From a checkpoint of a small image super-resolution model: batches of 64, 195000 training examples.
Rows from block 9 of a small image super-resolution model, named by matrix and row number. Rows with one number belong to one channel. Each number is 128 + 24 x the weight over its row's rms, rounded and kept within 0 to 255. All counts start at 0. Numbers have three digits each.
After each channel's rows are labels from the 100 images, of 14976, where the channel reaches its highest value: "peak on" is the class under the peak. Only what is clearly more common there than usual is listed. The data: rendered made-up planets.
# convs0: first 3x3 conv (model.blocks.9.convs.0.weight, 96x96x3x3, each kernel summed), inputs 48-95
# convs1: second 3x3 conv (model.blocks.9.convs.1.weight, 96x96x3x3, transposed, each kernel summed), outputs 48-95

convs0.40:151152099098127101120145134132121112120133155094108104083087116085130102119144117117110148116110138105126110140137151125062138122164146111113136
convs1.40:145129117110127135147117102143128102137125142136121117138098107106125094164080138138120155141137099128103113175154116088088087140100134165109169
peak on: planet

convs0.11:092105157151155130158103172143147148115111129159162151148095152146099160139099164135151125138141095157149147110130099111128089104112121154165088
convs1.11:113094122129118125118141076152125112167125140098125111124115121125166139139103144097152121120171112097113098154143140110084108150150165155122157
peak on: space

convs0.44:091155145145123146127138113095130147124130128136097151170180133175119128111176120141137135100123171126131173129127114179142142151115093122134171
convs1.44:116154136129128122112121142080112146107124141138154165102132186121083114115170148124143081169174125160148161096113151098128131105156157141120102
peak on: space

convs0.25:134110140111136126127108088104115184136127099108116177151144069135146169111125145121118169137115136135105141136144147135167118150141133129144125
convs1.25:170148143093161126101153158164123097150146127100163133141099147163083134143102147111112148149159150132169146120149097165083149149132105168111156
peak on: space

convs0.12:088158159137102154096108127111106132122141141144129144146139163144113162106155131101125098092118139125122166095109123150156138121086088114148163
convs1.12:108155153127117110121105169087107148118113141132133146130154153109098116127169109165114085145119128166119159104080103085148162088142117104115090
peak on: space

convs0.4:123147135143150089117159120086141151133134140143082137126115107137135123125118111103140186125122117078154114146152142137113123152154127096091137
convs1.4:147151104105141091117173153127111096136125101102151151100065161107126152145110120105123112166133157147098147131125133095103120138132115140145132
peak on: space

convs0.63:136154109140119128098146103112137124135131151120087115115170095113146086124162087119125143155150154109144100147095166152108165146156185136104111
convs1.63:108115126181117132099103130107081123091101111110140145103121133121096102090128113135144123142105107146089132151142093102173128125139091094093111
peak on: space

convs0.51:113131163154133166136094103100141153100103116163099155139104107144127169160121106164149122134151099141153164074114139088130117122086148151150107
convs1.51:130117109135161091123113120132117131160201134117144131113113152112114118125137154102155093154142172113163106104140104154120140147138148147104114
peak on: space

convs0.69:132134097136115100110108132127141159098106115110094104112102127115122130132093124149135158085130091089149136087131124098083118117099098137094089
convs1.69:143170154103105145161125154110096130118151139114111130127086149125096134133151109159122073141144130144140146140113144125100153087087121128168078
peak on: space

convs0.84:127151101139119090119136164116127136084116168096150085102122171103075103147106086123152114160134146129149109120125141106101151138149164145115094
convs1.84:138102121097121134118156114140146120107110092149140158062116142138110103105128136129093124148162153162162172136150204154116158114148145169143120
peak on: space

convs0.35:098132156145099159117147165103143159128097115141088152147166138157097145120145092130134139091163097112161160155089117161151109098108109131110100
convs1.35:155125132125137131102129101132134087144123120128121109125078108107157118147120127090097164109108132095116105138153170116069097130152119151135119
peak on: space

convs0.86:089126100165110115105102141102112172107161142110105105159150140161150160112152151143159102103107143129112108107092104167170128135116103108096164
convs1.86:105174138095125085118133168146089099151126118078136104115127153108109139129167097147120097123118156129097115122121107122082160108136104106115117
peak on: space

convs0.5:076136159121146141151102155079115081123129152119147125152107153106099144090116113077112137121118101152137112170117075165146081140114148119135112
convs1.5:106156120104113137118161168141142165093120125125175171087147158131086105111151152128110092158175150166149180116097124117140155084132121141133129
peak on: space

convs0.9:162143110087128109126136119154107115134134151105155101113136102093151081164101104125119118167119129138106122144138152087088168136163169132168145
convs1.9:136128104105142122090109128152108082128107135102135118094090105127089091119104124100086175136153141116134136120133099142091120151117081145108137
peak on: planet

convs0.2:116157145118069148109152168104087074126157180132151128113112159097092147103131136103086106109113137125136130153116102153149114148132112109147110
convs1.2:102164135162116122097133155120139131101116138109163171110157172144108120110158147137143109169190140161118156093098133106137145124128177130131138
peak on: space

convs0.58:108104151158125172148102112132150167084086121149110158168114104148126181144101141158146180139148111139132145119125119125103132105098127150122126
convs1.58:116157105153137101141114139105103121151160125100109103119142154112148112106153104150167094104101135110095102098084103110143104133142107095105148
peak on: space

convs0.36:144150085099126083141158115127097088120140149068118086111129119088139088103138119105111128104108155109107103148130141149085148134145133100100134
convs1.36:096120116102140153121093123161117098099116118094143125119093088114093069127109127150110149137151086125123129157149096104113105129128102132117131
peak on: planet

convs0.54:073134106130112091125112152100142128092109154087083094117109148131084101128111103135122113121141083106169099108105092112094107104108150157089095
convs1.54:091092125111107160113130133160140135095127132121169146102150111120095099087132169113110137140177135167158153151151145168125141121132154159159122
peak on: space

convs0.87:153146123117104136100141112110119117121170146129134147100144092147133150125107107085123156173150125144129137151124165126112196150161161150173132
convs1.87:104120142152119140089101110115085099138091125101095089112096075130117099116089108106138162116098106110101102132137092103133091157131107104104132
peak on: planet

convs0.27:107124168165122138170117156100169166159120136160126156170142145162127130141166104134139123143164111151147152126094101113142115120117144162116126
convs1.27:116136133148100155109111143112114138104129100101091105104066127129127136144113109139137125124115101098095101170120114110167111139140117113149097
peak on: space

convs0.47:105141127147154118137180167137151151140113160133127132145148165141096079104131091143149089128149128141149131150111106144093124124159152150106099
convs1.47:125138149144110167104116170073128137102110141146138168090139167135088114123151109102108108170160137161146178100092135097153151103136145147113125
peak on: space